Weights of a small contrastive image-text model.
Data: trained on close-ups of made-up surfaces with and without defects, 203450 training examples.
Rows from block 11 of the image encoder, named by matrix and row number. Rows with one number belong to one channel. Each number is 500 + 50 x the weight over its row's rms, rounded and kept within 0 to 999. All counts start at 0. Numbers have three digits each. After the name is the row's rms in percent of the matrix's.
# conv1: bottleneck pointwise conv (encoder.blocks.12.conv1.weight, 128x224x1x1), inputs 0-74
# conv2: growth 3x3 conv (encoder.blocks.12.conv2.weight, 32x128x3x3, transposed), outputs 0-10, a 3x3 kernel for each
conv1.23 093:442490486444383557407513524600413500525431503526570506474480419603500511517486469552527513425528481521447555500468539560465516598469607553512480482508457496503456530442513512434462436490601516469469482527489436528513453439451
conv1.24 089:525548532468531474368506469497477422569469576433429481424548547526499430400489509614556441491554459449310511475493521492413468479496501498520509454506466458602565423403463551439430543497487445403486457515553474499406515538522
conv1.25 091:461468565554482409536497584494556558400625519508535493481515493389493487438490454379483499599503506504523482494515486504451541491574519526499549477544574581409539560525553450623455484609536440472512497599472482479522529575488
conv1.26 097:583535509551570476543498488518419471453548511466493478534574456495523480557496533446508472541542513483584460549578513464486510473454428513434471513486489482382486523499481504463513529464600480561569568524470498473513437587491
conv1.27 103:505445529383502489467455466469521510418478438340487542517453548450551463502530429423487440583555523632498457487539428452480482531557445604511495454524472564444484501457539467495459595515440468442411481555526494479473550428512
conv1.28 082:464536473438437499582496552580492544509549437498487451422499401369570478449448533457459463510486494451543406456497479528490414528518500481434472527578506562506515581512497543547460519432535401453431512481522523518564493439536
conv1.29 101:531531446483407544461583557524482511508481523536552540476572422544444500432536431506499510528536464497493518559561477508432583627504531503557522452462599484516492567493523509560540523551387445465502463538470392539505464483451
conv1.30 098:506458529553550444425511482502502612510509495496499454497480540540489517492566489484588520505468493534418468586519483480476448526457501455453502501506382641465374517557480443545483481469551574487549457539477491411467492463530
conv1.31 105:504512499512500375535534540512457549455512610500575522566442466435419488474460525467409476484376521456483492471465555516463506399502506529443485469489503525514622449467489479521513521529522546567538574551538508459513441484416
conv1.32 102:478479463519505454495449486496508529392503571504473480482496442517515505473483521469472444488491336477547524523468501494595516488504508536532588436469514435471417607507477433614588500517474501510448519428469402424484495475543
conv1.33 096:430593490397511540436479410515526517559472509505495490322557453538490510415518505582506526500554542484487418505477501515494481525523568515552495425443525499542439475432567494427491440481475429484439510523498456556546549503543
conv1.34 110:483498444399585500457470462508425479397582502441562550557512523418495518495542557510441471466548449451540428466553418467397487507516483523530516351510527418527457477447529518504496501581528442547541529563494478506483436461449
conv1.35 097:428473451547497416536519552544478526464535562498545523482423446554508441468434568486469546564511449377567439483417441517545487496492502480536577510573550538536505487491473475565513422455483490528507597466515568442535488478548
conv1.36 103:480516465494407481503592548549467473436501556545592436477438500539525462495409530477476543490473411441563492444455529526495437467462471558444618519441466403517522582566495540433516460498496507493415461479493446431493447484562
conv1.37 106:469509451467446513487480464445487507485500461440477487514481548440464498570551502463547460476508493456541441445534476443542554514533531508549540506469525492592515458577522480447502434496388478438530565460507539565528517465514
conv1.38 086:407467541521441489420450555509511572523431506449464536366525466504515456448442509490490499459560397489397470566471455530463508600533479458538439441454416535533426472472539548454491466408451466484467438487530441493453405505452
conv1.39 103:530522492490504457528414524471455468559532496556419506528546550447530531475510526425557439427571414502548516520422550491603545467468450524500577375510620436418473476505465439466542506491532495504532538512464528564549382599559
conv1.40 100:503497512568457466515516502460504420457527597485476535555437462437436481573496466451411417563465477424525493422449495444563442424544448519427527455504459507567486533551464547467472573548445605544514524489487562445492461514530
conv1.41 091:502517492537530517491464474523571436527580425437447496422573535478541517481570526410491515459549551466489519487407528492527483472531499402577502456505523440382575623561562525521506532544555492566416554499486515404517469583509
conv1.42 100:499562518460492496443459514433436479563442482549490471423526576489490539442499451499511445453482383523467558533462478538460477524567606560594449488482470483569555409470521469509486529536517468489427380599547430540505564463463
conv1.43 102:513620504533416559524541559554503509470531493431500453468418528473405446647445512573509409515454552518468446486561512511561467465491485495543517518495476494501546471529452500481440477494424531495454419568522573495483523507447
conv1.44 112:449474410517495539581532542441462421385521557419513466439436432464483489503469502460494473575514470457611479486436386560478501452515483534527510517511546526385479574466442508566442467496420422446492553475440553414562511474521
conv1.45 109:530560469553505463524533571480509458437598604508518479474430453469389488498396582494477457468426490442570499429449477497513431495523516593415539409522503464490528559506449447505549509472490558517580538535448430455494475546483
conv1.46 101:510526427502514446531535502510492391465536579503458500594487446432427467495468510465431487466496467389579452516511536509449443404525571502509529517437546479432563537504459431450451533549599472578517594531390499443483421586474
conv1.47 098:515576487435491505472503530554512512565437498524457487388574476483440544481507476533505543508548445562449534486544542572512526555489516440592511486438519498525484428486479557380488571551525481535487453523452464551550476481511
conv1.48 109:484413455440572536567517474491491471610529535476507528455536547451489490530495515526444517411546432522540402508551562493494488516492527478576479591509515513632510445459453472473462544522475514403450578441384563528482405545469
conv1.49 096:483554497523515437549510433548510610469542540415502571583534493451456435477474609550464447555573461458535506473473474466480547460466450516474591431426488398499592512466483428438536494549512537563571699575528584474517441554427
conv1.50 095:494465498463569580525605495545510484593515496566582501521527497537458539527452527530533575525544549553522550576484593618502523570496440430572479563477554496460520454519563573537507628529561462506533530516459447555465573450524
conv1.51 107:533513438500542566493427483504497552565451421534492454505584498521584531492622486577535518412530488458501521537593507496407621517452591448547498543446560555631486480516553508434584424489510438444568516497457502553573467509454
conv1.52 112:471473559537543463481521518498498550498563606487509635594462517472480518446488506507425512469482472416556531424499486430499483342496537475500524496484495485515517401486459468538499477544574503553575586496519450527496519469445
conv1.53 097:448513481448531541416426494513495545523499561507538517551546547459430512500544604540488492470470412471456497446546570541492509494460512520563571418412548450486421509516543486409413501546496445590560409510524466585506492460480
conv1.54 103:575466527506513473493482519607529451362574533486500579596481543404428515522575585475501430494502475506504463494504480470572447466513517506468499433552582566534503527489497427459478522565509522572513512555394521520474472535526
conv1.55 091:520542476446490505634480589476514427542514539514458397473518447450505486458499503503499445523519455543422501513418473497545548421463509512464507440458533528409445500543462459542503471538561463444463583457434524517577475534572
conv1.56 102:528585455491535468434490473465477514429545561440495661591385529523502499507495516589490534523449525474492457505462517497509437604496546504457578461531438443440633450546507516477519462615487576596506530527488555497399483547525
conv1.57 095:517588507469570423532480560500470487375623549537452538471518417447534445464494512447487466603499512518529541529505452503555506490519437467460548507579523499465492580506457418640438532546455455432555450580553487449495508480554
conv1.58 111:533504447439469471506538410507479501502476498513509485520494581516489510447583523494569498467426456496433415457481462481411585540500543477482529565443489497621517448433603500468453410414549481390488435493509470527492510517482
conv1.59 093:523458477515476452518504482579441561431589494507445485489446489561479489539469476476505524597591482481514482530491527534460440498533569544479479463555512505439515683476425379512576414493442445416479528460440451460538462550490
conv1.60 110:497549444551499510466499501506481496423512539532518499500477484406437479541445548528504444427378458443447502367466526470490463477495494479461503534480499481425542476520444476450484550454471511526516518539536461423436485500472
conv1.61 087:545539482554489556453446489454485536354459484514515415484411561572473532538440510498454457546450499506545469397506483427618528576512474528449428454541395556421514528491485509473526499479444457549510372504509458443485445529460
conv1.62 101:509552532528572479459477386514418522450463475530468476514535592412443509484493478476485431435534589466520408477487474466477507469549506597439551420495525526441556438439461488474482491530493589482477511510425523448496458577510
conv1.63 108:562543432484563452507444474539522471403507621489530507507439484413484425501540517517476423515441506393482471446497479461449501475536542536459522414545504452503528478460560524546468465504520535436569470537523553455449458471377
conv1.64 099:421463568469532539421530482511533488551484513502543466566569579510474530435604548520453535431566450440470539445550474498452645485536576496496523453430541521501465420525523459368446563523469465461431461519481550561497523551513
conv1.65 100:529530485440594459486452439444447539525425510505477437526512510535526543461554514598485424458578431515420531538497476451406543463494538484571461576464524441669435401447481535408421486466503548452466443493514514520456524511476
conv1.66 110:563504496569488457539458476469461442414610506451549592547459501443494496475499604479404521472497472406551532498529406399476432515494468530426546408556532491454532458533483495485532513531485489535575540529461486485501448536487
conv1.67 091:451421525435502526485509535502535502576481453504498520513499463525529630492492502506547460372539550580513492502505594518505560524464542504617462605456509509576496387482584496472509594514492439560427476546507512513530486525526
conv1.68 111:525571558528530443474498518483494496414479535516482507507406535395433518539497559468415400468363561458494477361474391491586468527602553630393524469551474499525511442505548472517457478527460565539469526512486536484507470491482
conv1.69 093:528528443477567512500528422551452540485580488465582582518481501485449512546500513508477450436512512402577442472504526473439578433525557453513551406494512426515486436504478486513522435582541512533607523487470440524454549481475
conv1.70 107:520555498535539489491478419503481551449507571522522528452460577427457535563535501510442457486435549473466413380499512506482483477509549573459614453529493455514488406574501531479499482515559559498515442532433482496462497487463
conv1.71 099:495510588462572549430379463498500492429557533461499521482551603431430503498583583463477473449535508553496481515482414430475601498574454504535519437591517515375475417506466489493521435569521549558551497595442467529503503517468
conv1.72 099:496462540481500473410499561448425460542411489638502598406443438513583487495484457565532574503543543604486465456578522565462444515433603446497403527370525603548394461468538429392465482475515474512473468480591449542470530460531
conv1.73 096:504514469428563425418507504492491461532509508503596520472487529561534477449550544475569455577492431444458484509566567474525406563492556573439471528520543456576483490472551539477448508538395347377484419493488407480454540487481
conv1.74 097:444521470518485523489451511489530515574539514389475516529563501445428508404526466484470458408563508486512490560486539493533580471480543432536546459469682491367442543467491478464573582564523492556487533501451496538575392616523
conv1.75 087:496473512442470498473493460453583515530499435487442425523573461487449544503591500404533495476497444507513419517554462451516577457440514470592455519472431484463468482502536566486530557500602507499482436505448485538560457519435
conv1.76 111:439545450520628532547420380484456465585467543563424427435449567502531500513504406529504478465573468480475426534540499527500565508476528455590458520427558487591521517514447518361524502530488416551493505535482461502522453523495
conv1.77 097:505462522503476471540439509483505478566587484485490473505544484423417445465500579466490489521527444473509538440543542442546541472497551552543554416488499429418526443412503421513469530469538517531587511541408511532508497515502
conv1.78 103:556491504396461540434480443515480421524397535509539439431475485548504491433506449594519477446594452560493505550454510509455448480473523442441395547434515559532513507454522542410507524513444442432459421518580376492510508518534
conv1.79 102:524511514513469461497445390479546463475492495475474495494553519446435532476546535411506468489505556519526453462458503501591503480531377437511528502463526472327471506486511512482491548525536512508432493496456567517550452571523
conv1.80 087:440490547517385462585433494478602496477441497482630483524521555457414556563439556516431488439531422529479465578558523441604439474498523535522469536510566533474541517501423506463496491549560506525569547596467551515575452522515
conv1.81 099:489452412418443564521514426453457438491469551512546557475532396496510564524507507541515509430500438510518480551469497453504533498475449460540492487517437460496514517457446510476458487475462470511434564505529455536501438473501
conv1.82 101:545479488425479549448597422401415457501344513532528565464463502560511513496493485575523563350570426497528445446537482531474486522451502409496410592392482488565445453445513565357552459500546480484423519491513435504454525415543
conv1.83 100:554461473487564496561452530442525540563447571467467404519517596501484561532498490488551383501533488516419552505501532484481488534465500478526497539419515454573504425485456507472411644564492501431392440474483412590459480492487
conv1.84 101:485452558519431449449409531486513514495468463464490549527449547473538546599490498526455437589347512588485481436472457430508505536531479480503433468533470539476490473549538519494441498400504526425520533537567543534509560495509
conv1.85 093:467471406480461421533524520457545501505516565531443471547433497498476548523496591447487495504454435407584557506512469517436493402496490508415494466507575439463523450477366499501533480475550507444552627499416495511472468597390
conv1.86 089:513437492528581514538474501492496551472493467484545559532427494458430537491499574578507577549570536492450483459468463480568502573559438482481590505414471498482481557606456498471478433478590453520514446475512527555526471490474
conv1.87 082:500544507438501448411446504391540455456456539496435449529525531508576568420482427521593460436495380538449486498469485467453490377500440422499469439527528456546484439494464453371504562456478506454512529553509468535525547524521
conv1.88 099:464475464491463525475580528503478495525448479473546487483483509593550573501528530542508582520495473514493433573418551548510531536451490443524524576394581479514514509490512563455518639497511440499554492488450500492569558564524
conv1.89 114:488455459552495522648474557531521499543528571474489506507525524400537463506478491493447514486459514414624463417458450592503453465553420478469458544521518493436515598495459454552473482505475434402455561515507523446567516483536
conv1.90 097:533501543455557405437494513553510519480551445451420423476549520516498529541598545358527496530503537510480556567450506470551591475419501514524514550448554488383508541536594577516535532526617484552490494521416500515536478514571
conv1.91 105:492506605463480433420459487537473511388472434401426413475492497393512500442563480473471493563471571559481544535466406499449497505548395448505469502489491496448441561588526490505512450489472516424468488545563511451491490459481
conv1.92 113:515555507502595492471327511454522448578500569509469459430596476503453559442504472508456487421512446489494548534472524506501534388453499507582488481503553483428485535536453507420504525506476519527466511509499464531551473558508
conv1.93 104:499514522536610469479413505512464483369603524424492540514559544411472471486550532491482427512538457442447542477521384463503444523583461530499513432499539460528617509532493540530552476531524504479566500546469549558471462573441
conv1.94 096:573559508595443472615541518430544422409471566489485538543498483410469469566516551452481467415530562461517458489513461471597509384500402477501491458517475588468606502525444518443544466533550608470507610487505476480545469569540
conv1.95 112:481521453500514452476530481486515470459557574549458554539448466484462545509457559466490513553460440430495520445462503520554412401468474505474579478412442457476505555433495464472492553570550451519455583575406485496460525479522
conv1.96 099:465560502542560440473436493536516513564464522545478500466561481465541575516546494521467502403606504446498501550511521474541593489509460510601505495487545452447470495478456477479485554528482467472474523500446495591576479578405
conv1.97 113:500465471452471601525525364454474402580384492528493507478465447533503470466519469564537567421517509481476557492527555526424525480457527323502430534417501633559522488547547467377552485489511466484489507463528464589515494458495
conv2.23 099:439504489467527451496502497428473469472519516463455488545533552538547523497542519499503477474472493430405454530531475551534544541566580571543544480459502465438510472478492478466437478450472449489442529412477485478426496501444495494492532493448446489517499472468528509493611588530564459496552425391
conv2.24 066:496507456503501525507516511489469491528453544483502566577568562554419457465438479574480541554506567514542532459546450505587484532446519553578607521548544488486486494529441510507432537508518471485530542471528472488474482537522551528483398519461517452480529511577481503492447482532483474438563424427
conv2.25 091:496483457517535446546511476552510448568475397541486436498470524397454440425480422516435448469541492466506524599556529566460474479469517429442472425529505452526572469550531454464521466491555470500468488501522465474536500496520441465534500515534489456489474463415507536507513499450421506503499489470
conv2.26 103:540443486530476506511519467514536438481539479509538473438545535440448451547501498500497440487522425532548483552547471487556533437468467460479442516506466612546511448420472418477454471395420447432428505551490526524537568486508539512511542519532513475540538513462510528485480518536397520584469599597
conv2.27 118:549478506544480493545560548588553513565475523504495495557555487473510463488521465487513500480529545491532572534434493499423501663571537481535468486570482437529514543523504486485516495509549541538439467527519568552511524534513529530560568633600434439466447431459464412448470503540453512479422446500
conv2.28 068:512425517545538503534549534616418532558443467536453529486542454462526490505543453493453458450504515539462506489484525564451520520484538437444422524515419475486465558598532554471488515574562575592502454523494489502468463530554432511532470516550464524493434483463537506464587506422530496517550577412
conv2.29 110:508465493494501510473500476534472532464478491437417550595577658498524508494527556519516525462496489441494480494482443520482531539572604498491466454480479416510503482489464446485493447478462383450385496530468521553543513488461440523447508484491459506479464521502449492485526555580510506468591498448
conv2.30 098:455474513474509467524521484458531537467545454470477505481513520385488482410479549436440482440394486382504515572444476557476420589486436486508515418507546460558511587566493493495483464473452489489458456506461419471452459473426409523475482514543477489466483484447501477463534577529494420554489447495
conv2.31 106:550508453513436437522435442545495421509503433510446414413434450477455430580479450492448403494456430518557461444460525430493590425521605519412437497450448548530453480465491456470450436444437491466482548518503478418492461485514471462431452463516433481503466465489450492441433436497434525573414597512
conv2.32 108:471520472485529463454465450481537500539548500586539456558517488537543509486561471479518497493555522519504491511617604504448445394361379543536572427482525468419479521522472422479446443510477528501511502491465457441499467440416530504518494493515459501516495453450477508470597494430537519414540531469
conv2.33 092:467467515471515524524479529429469515360426548447491615566559618497548491558478477505479533466475514522522496491548508540571544527561538537503515507444485484532527487434436537525523482509469437482408473522502548599580439478519467481532494502553511491472527415507486505513478581519541503513585520518
conv2.34 110:558464447489470459452459425523493461506485476448453455464526528482496473589519501468488475495530478506547547425515451479499495562547597549493486576537426554492390456492484490460482384420450388435453576539498546565659485481548484483481521536523501476491490482513418447431410457591404568599497571503
conv2.35 092:480451499477498477497484429516489482554498410529508431458508393525434388522419402444472455506503470536541484511528647460451566426461530441395424519396412490492447475547585470411551471468542512518584536443464489504500416470477453457541405403530529512588396450472464478487453464424488546467504537471
conv2.36 110:457475538459534541436488478564503488536593468612484468559518466516522524525527562473450457518473478511465451435493568446476638396486566532447463556494537513478452576527551534467479544513500566526537522452484538465469465478534551475521497485502482465520481456447429454419552542391481506367554535417
conv2.37 118:507512531490445449522454471445491540431473492463428448423360368566488455621517494491511501501436468493496482397456453482562499578526445443460446539500532542543540496563587449467521466483480506560569485544498482465394430489493481515468563517503549548605463494525518531565493500499540456489420492509
conv2.38 076:558510475518512470507567582466509535478524505517530577506499510495473507502599520510531549440489501444530468562480426586466474577575531545559535417444479443431555461435441484441489514442535484525555512496499541541475499520517531522501547521525484523504545471505523519493628615488502465476515398447
conv2.39 094:461480489521491532492484464412430508426520572449499576497545504528496522445435435467466509534470474479509492434489489481551522433436473428408442489504549526556513418435525496487516432468455437448507458511631486575655481461584494509534488467499549516535502494577470450555494501479461520506497555569
conv2.40 096:566492545580447428507456408560453490570475457580489413439433416472526507504542396505439387468474440468549500485464585487475569462495549480432425471458427509511437550510576406434508409426463548543531523524547499492486387407462455478411444445471431460514419426478418432418476453505473502567401557566
conv2.41 086:409431455532501483524470509525469467477452504546501506468459500511452529519483477501505487492546428470458461415516439479582415439476439416493441539493527564564516518484523526548500495489487456402392500458463432465447456494486452536512496537505564475551480499492472434505543436483551527481495546497
conv2.42 088:471451472415491469501445461411481494371452476414451539572588573506517499497428440574521526525507563523501535523531505484517541465472459495526547498555574402464477444489535474463553482468530544505500528505490476464500469509503480446451471476472519525469479457464517508504542523503561528518570469409
conv2.43 099:557492557540442397515431458514533493540502441469435404496429487496494527501553514569525520518531527476566619432487525506486562578545524449491433463535490466498501569532493458448452421439513573563408542508401485448393486481438503505501461434437490459466467450486516511454502528515492488537453539553
conv2.44 098:504476556473505516555457536595472506515435465512453449476480478423505521425445497465454448565530497506521512508507580446535591449465570459464426488467474453450430591593563507482487450521554614608524481466476454472491530493528499431516479485504524535509477463441525518462481399429508483461459467492
conv2.45 098:528546509518429497533488466536501440559483448506501395454536450512533511593503482437418401485460460521552516493477565407480558389462585532479498487488466486494470486456466457484436483477441460509539533480485479447489458456473507466470459474523492478499416448430468473466383399471461527617502546573
conv2.46 097:462516482519459484480452437497514480488491476494464467460554495430443437526413492471479483473468404548560411466558581412507539387492536453406443504459456591507411434488451531426438455473444486486508538525513472543632492491543512515525513521537450420476473512482433470473448425493374494545476609503
conv2.47 105:511471477439517567464467512383426560432457561438498642586545639457480553424407529511489509483475498510510516448498488458497469426464444541528539535505528553527515479493457514569483489494501413418382434412449515558555516497542480485474502507447545523484509542509420435476485492498462531482554555445
conv2.48 109:462474561468527568463440465376437572417478552445537515519503503494433474489438461457466546458479480529428449458500487487584520446464498431407489531496520522516465517587580542506511573523509451540561510475493493513538500513576503519499501450436524514561455476552460487566421500528498478482528530521
conv2.49 103:525480435545473371505461415474465450553450521490489456354531527486500434623545419454448426496526454539591490471542555505512561504536533517410471543458459563549491413448546462461502367371398445449473526542494514541553455495502492473463483440489411408479449419451449432444433443488446544581437600575
conv2.50 097:450391448388478532453495539511479481530524599436552642489529646479484556510488492471466492484462476455441489466441369452512481449503522508531470532518515512506473523529479478448405522472479489427417483493496553581511462472520492490483478475434586525513560468444517511498497462472474480451447436418
conv2.51 128:491477499476489553483504521414454517392475526342477579557507523493454477498445452503528557501473528470448455407423404469532410449446375468477485543506514493488547473531564546581536467492502395441459434468517532542578434487541472488495491504481522539603504481549484456537478531587495514533519484534
conv2.52 092:564481426499474437456487465535466450542501439468437405371525524541504433598544446452428417529506448497586503392527550405510568429565533530444435555495441585539503436451460464480448405431347464483528518537508519462559483484476471430425441447484452441472437505457459478431441449572339532601429561503
conv2.53 089:513445424508496526452460482485457559426524495496489571523595560538530521554463513526458477459545501505523510396476505417486488541557580539599512583550493529517486450493497495550515491464441375397430469489472563540542432484497446489497537515570471480517444486441504399515418474474454571566476487461
conv2.54 116:566497506575430496555479476542479448530458498525451438432472535528515470642560550504466471454499464504613503515536541501541472521543536475425453524485443537563453443424462436427481407381401435459426506550505510511492473482501453447432458436497464436508411424454427416434445367526354505608495579652
conv2.55 080:491487473521502517547513462473533446563525480556557459527517560527491537487518572563546482547478433594550483487470440502435483422483464469476514500479494562553484489515490562589525568546560536459558518459496499483525519472458507482497462525503449481477563525559485472520547528411571490416537621613
conv2.56 084:487487465546455470522490440511535410617489439528474414382457532542543532592591530460406404478526473492596522419496562426499544463545575497458453569513454542544431524463417488419380415408355514474468484553517491479440429439454496502403513468498490506508445467494422491460447394461446541570453572502
conv2.57 090:503459475493520467501512477608509436521489352555477420494513489503505453523507440470455448510493476457498507568472546526469476506456527479477434434518462432469461545540533482451567481520539514462511497472485477446500531525489478499552517542555488492500478482470539498458485502442481489442566536479
conv2.58 119:546547472500477498473515523489431464504547566476474539417427449478440474488513500523507475464464468491499493351451387502548410563621508544511454536490456520511503480508567479530581477530474380463457466535494492528482445482515480497500516508519507548549486524578491508558437516582504486551516474509
conv2.59 100:440453525465544500504519472487447472494458484544545529464450461438528473496508480464442434488441429472417441593542539536478437464481422458447504402476416409454449579536537488481505499511508489512517467490502437474522509484441484516485495486553545493546466409458520549484524492467604468426563541507
conv2.60 092:490539558539460472460444485576477488544471482482395408422483480491525544528525559480410430498446484522538474475456583456441611381461642564512500554512496514525480551510462522520437482482406605539504501471456464412383460441482458452443482458459503507486480442440464464447352381430426492492472521478
conv2.61 078:477533575545486458531431410549505478561507417564408394427420458506581516531579540495479445539497496465570596530522517514508529509492506437475422435501451400539454586538494481448410450458483616531479530531468453478443449414443468490435507491442498563543435511428506533499428498527451452502426475602
conv2.62 119:550543538544468477524443449547454532523463495515404444479495527496542572575554525473477474502433481507568552542542521453506511533502526450478443504444484534553485450464445410433396393427399521519520544588561510541592436485479465481478455452485439407477461454468488447446412414557417510676470614681
conv2.63 101:537533491497423455525468493568497441500482458524464369437428470512505434575508469446408450496435437511516450409492490474490538539559653506467492542483464496530419485519567435526528405435450497488507516466522501480498494513517532440523503500537492534536435543519490519466421450510452487569408488487
conv2.64 116:439393492436449487480423522445412505375452602326451618577561600484482492469454481502519483471504483442458482421477455477582451483450458475508486517500458527504507454472477484555489476453470397359351487448505565577558507517525504526481425492475507510506462504534453401517479589534511544519565498487
conv2.65 100:494522513476491518464502544389415486407443527441459572569517510514478478464430434560510571513519580540472534448498515516546523450467425533566568556582570505457522503534509505491541516481517464463460493467467496491464544490513493471473463490445603561463484534578467518536470509592505537483520448435
conv2.66 104:542458406519396477518454450457471458500499460511468463423468505536459450631558499465450432484487430523584479433528549473519527478524595492465476473488496588533442438405476454497469438399454435442501529548506517477562479498501461476503510492526447472524444492503441490502417422476345526578418578548
conv2.67 103:431466488485486535480495528469449532490495585476537637545602563548495544466440499498523549432474512467432430423456461364533512386493435468564488552477535540514472537442494515547514547539470464426463457465454592540456507509527526463487472489471493505483520515488480442437491451416478436418507489436
conv2.68 100:569507503526460416502426429535469431601450414529409418436438465542545544542568485445400422507494464515556525472436493461465481525504533477493448484463459502540513497473484378453497401397422525522527549465486498469463387465437452404416476413432419451514463475470468452419513417504445518621461555580
conv2.69 098:540468458547479482496434455467435438498449407440449450399504558501459431561461409463468466511533455529580510391483503420545558494535547520485471584517445594543412454479498489495476419436487375459522556529539501486621490491540508449478467486505496537538459451499447460488385419543328564613445549484
conv2.70 096:552492471493487401507477445503583517569506406535449393422499540536515515545529526449452419478498455522549506456469503418468472521575534521493468520483436481538485530469514380406432324377379504533458560491487472440481447450398416481409467443451481475461494510503438463409429412531432533618512522606
conv2.71 090:491455390500496440517472472450471490427490529387541600487561537521457477548586534489438529453524535496544584517517491494480487508590436496522501501545445523574563466444471500566525458469530344438434478525510612674679389469489516464525463517535478475547512523528477427488491467541413569545527529566
conv2.72 109:467542483504589524512556526478524538478561516489540510583539545459461463452444478502485458466480499419447528458488353598574497573605486546517543482493587455499583545531540541475511632555512458450523474491500596486559535524499524524503506522491507519508507472520528501525542538523520440465566455520
conv2.73 091:494487505468558499505532528552573479576493476528451469588602547489475417484501453568530517528486493505437478413422533407419477578580522512504551496516510503455493519576554570555569552522509467491451489501492491447453443522420477496487519523531438481451508472460500492492565603557542559501569505445
conv2.74 119:421440431475505526506468446380428500420457562461503637510576595495521520479395409516523511485473433485470492483460486416538459359490414481484457527525475547516470415407397508522483448420455409466479481493538518572647515569596534522571493471481534478504538520553429423497459490463494507519492528518
conv2.75 112:478471482523496562537497524445468500461457582433517591520532562497520557492465527478455541462484452474474398440449475451520386421496434502561492586539559616598489456474490491504455429476470425425427455487470537569550459462528504501532445501440535505531496513483468476527466450492423490509442498528
conv2.76 106:492554486491512499533514494395487495434462554420494581515542528536499497487465496513495565480496503486428514475508443469569447348429422485510533525493534551542500481500494581530507584509472471454441484455508589580601499497497484519558447510452569520537493536528453494508474471473474471476556530545
conv2.77 090:463454441502482430482417435504423434446461404473475510523618580529486491573497554448467434402492412487521468489542587412513545440516519464444496475456427509424449411451451521452473388484508457451417515529488533527642428451534464445542421512591412412403499490466457368443432488515417500540505573530
conv2.78 094:504502480476509555556541482354420512429454546360474553507530521532543539453501557455491552425490560455453485534533464539536510509462433515547573471510572485457531507492475527469493560438433504504512506459476477538517469570499535496466453446484515550542422455457523463496578467472562445432495457449
conv2.79 110:435458484488455517523478496440460555502435563541521508538561521509504560446476501429465497469468418494476413424529567447476519437484502507495496548483516561546494449416457458493440460466397461478481482507438461489497476493516511533480494514444493479494511466497463473440472447469497466468450505522
conv2.80 094:489545486576451412499428444536441495581454472532473443412427471509443526568537415487465486545541539490587498489479491476522507480459447461446390517495486539535493569540585456404492402437383525514468537518497470488465469478482454486469464457360518526538470482518397472491526467488478561555426517532
conv2.81 098:431484540462526508465478493434496590484530541488449501503549584507468467508484549504525491486426506527507462486555548505562571451499571498467522520472487583501528436518502451486517524493495470441476500495465532562526510506493493429467487461509408482470475487476465502526540535494522504352624499427
conv2.82 110:523511552485485534451507512419464560383504580432520588548477515501507577520508590497489504478456493490428461460519492482533517464562520537543506532452502571411486517525573558537532549488499479478471505496469539566533502522502510441486472492489522522523523512521513505549514555477508483422536481375
conv2.83 091:486493528492545560506484488448444530452421497447480544565521595479444573416412519524515504510504522551481488491503472466485461442476513504534576544521624471508448498562566510498509466515502453471414488437429451472448528504491498516475458472438586577509489540487456514486506496519519508455518497455
conv2.84 107:468533529496481512531513447569556531503498507481453441490476475491519518494514496506474482472482491480495470507437463527458411603507465436487505500534520481528533548503522494452506496484566633557488605538490529496458468484495484506491522570502484487460443430464521516520491476552448508459384434489
conv2.85 092:496485465486441413494544464488510428456500414475482401521485491425473445506456494489519513530474444534499430425533592390492546386500577471462480520479470572473463446505504483450456460467461470441548500498497516531566514504508496514521511507524488458484439473495479498462443471540418484555480592545
conv2.86 098:433443429432418440447428457456478486480507483446471518371451397591555497580571499530491471470536556428472546491466411511496442489465487491508468501592551450527550546496567413470442431457465484512540526539533509500438406455483453508431542526496527562599518502510473476518544506489529536513525468514
conv2.87 072:479454464497529492449459545475450445464543437482497551538535609495467522489397491495517539519544544512541498480541536456529532422453467484570526515544554473420597430463388469512481540515470436450488453474536474521564496458456529450444512435468505560460537524483457555536476566539554504529587480504
conv2.88 129:408447496479502541473510505428446544454478622458544575530528617520472533509488509486464515474459514450443445441468440440562464396507490551507499528491509510483505466465494492488431469461460386420412477520452565577511522510493470488459480459457504492495546499459443494493534512468523480448489464435
conv2.89 123:447488592487467501520451500518479524474475509598514487410464444470476457486413413434438445513453500491503493585515568528472552471467528403381434453396449472464379552595600485431513459536505646642556526487488459495489435395471428454558411448509535597547458449475506526535495478413527508433525471469
conv2.90 117:459419459521526519472496486416437453445452579502532559483509524496504521509505579473507507496522479481510481427465440462518445458498449539511456571477457556529462448456469513502469396449406412381390485483474526567542413464528498503495487489514493492526455535473413443426438485496403502506439511554
conv2.91 116:548481490575477497555508560582545517601446473576419500545517498505515485514549530496485487524478536494577558544439450562476415661544498500465465514538477455574551513507482422452521495531567499516481519510525470515538486479449519559536561600539428472462464470488525528471476529558473561478481471554
conv2.92 117:438463442486491531470496472415414479354458535450506601549574600540489539502408503498486506464423450508457476455513480460557416442476430531513533506463528514482518454462427526537491499509523441400425471469537574585590453480528480490534409472507515462446521527529451495507519511480474502488572564458
conv2.93 108:537487458553464494534491437488474458467468520457391381414520498524470506609560509457483452463521445493545465477506508469520478549582578472493402523493415531524500447467525478513511387430414430462469515573539506534546469466500482451452520493551423451528462467474431503509461440559416497627440549598
conv2.94 102:494527512572461411560436491488460499581494442585437423413458439497433457543502425477476434541546456517646539498550533473517525484469510427442410519497522520553493487471536449445465445424408487476496527534521469525412352424483392415434451461397472487531410436511406425469520427511453507572407609617
conv2.95 098:501482519497468544484488506475486596466512575522522513500585531409439540510517550477454469507469451554518469408505572419532577333507578522493498572510444637495497494484489542507448491492436499532483433529425515511479475409446468488456480476469480474469525513433486478427474543421428490406490566439
conv2.96 120:462470500524534516490471515378453559376458588426501584530603580496467535488475450473489532478422451478422435392478484406512455486475396498468450543503555543523538464471472479519507460451459430439402492507504541589592478519537484540531508518509512485497502530535430416513475522544472506503531502497
conv2.97 117:510508510495543539506554530367522513435555541400559553551523569500496485471475532448475506469470527479469458467564450528560483489501426526518516524473584521435584470448506546547516596556500483471449479451470589558472503481507548513485505535544523530542533506518534561491504497485536445451526489483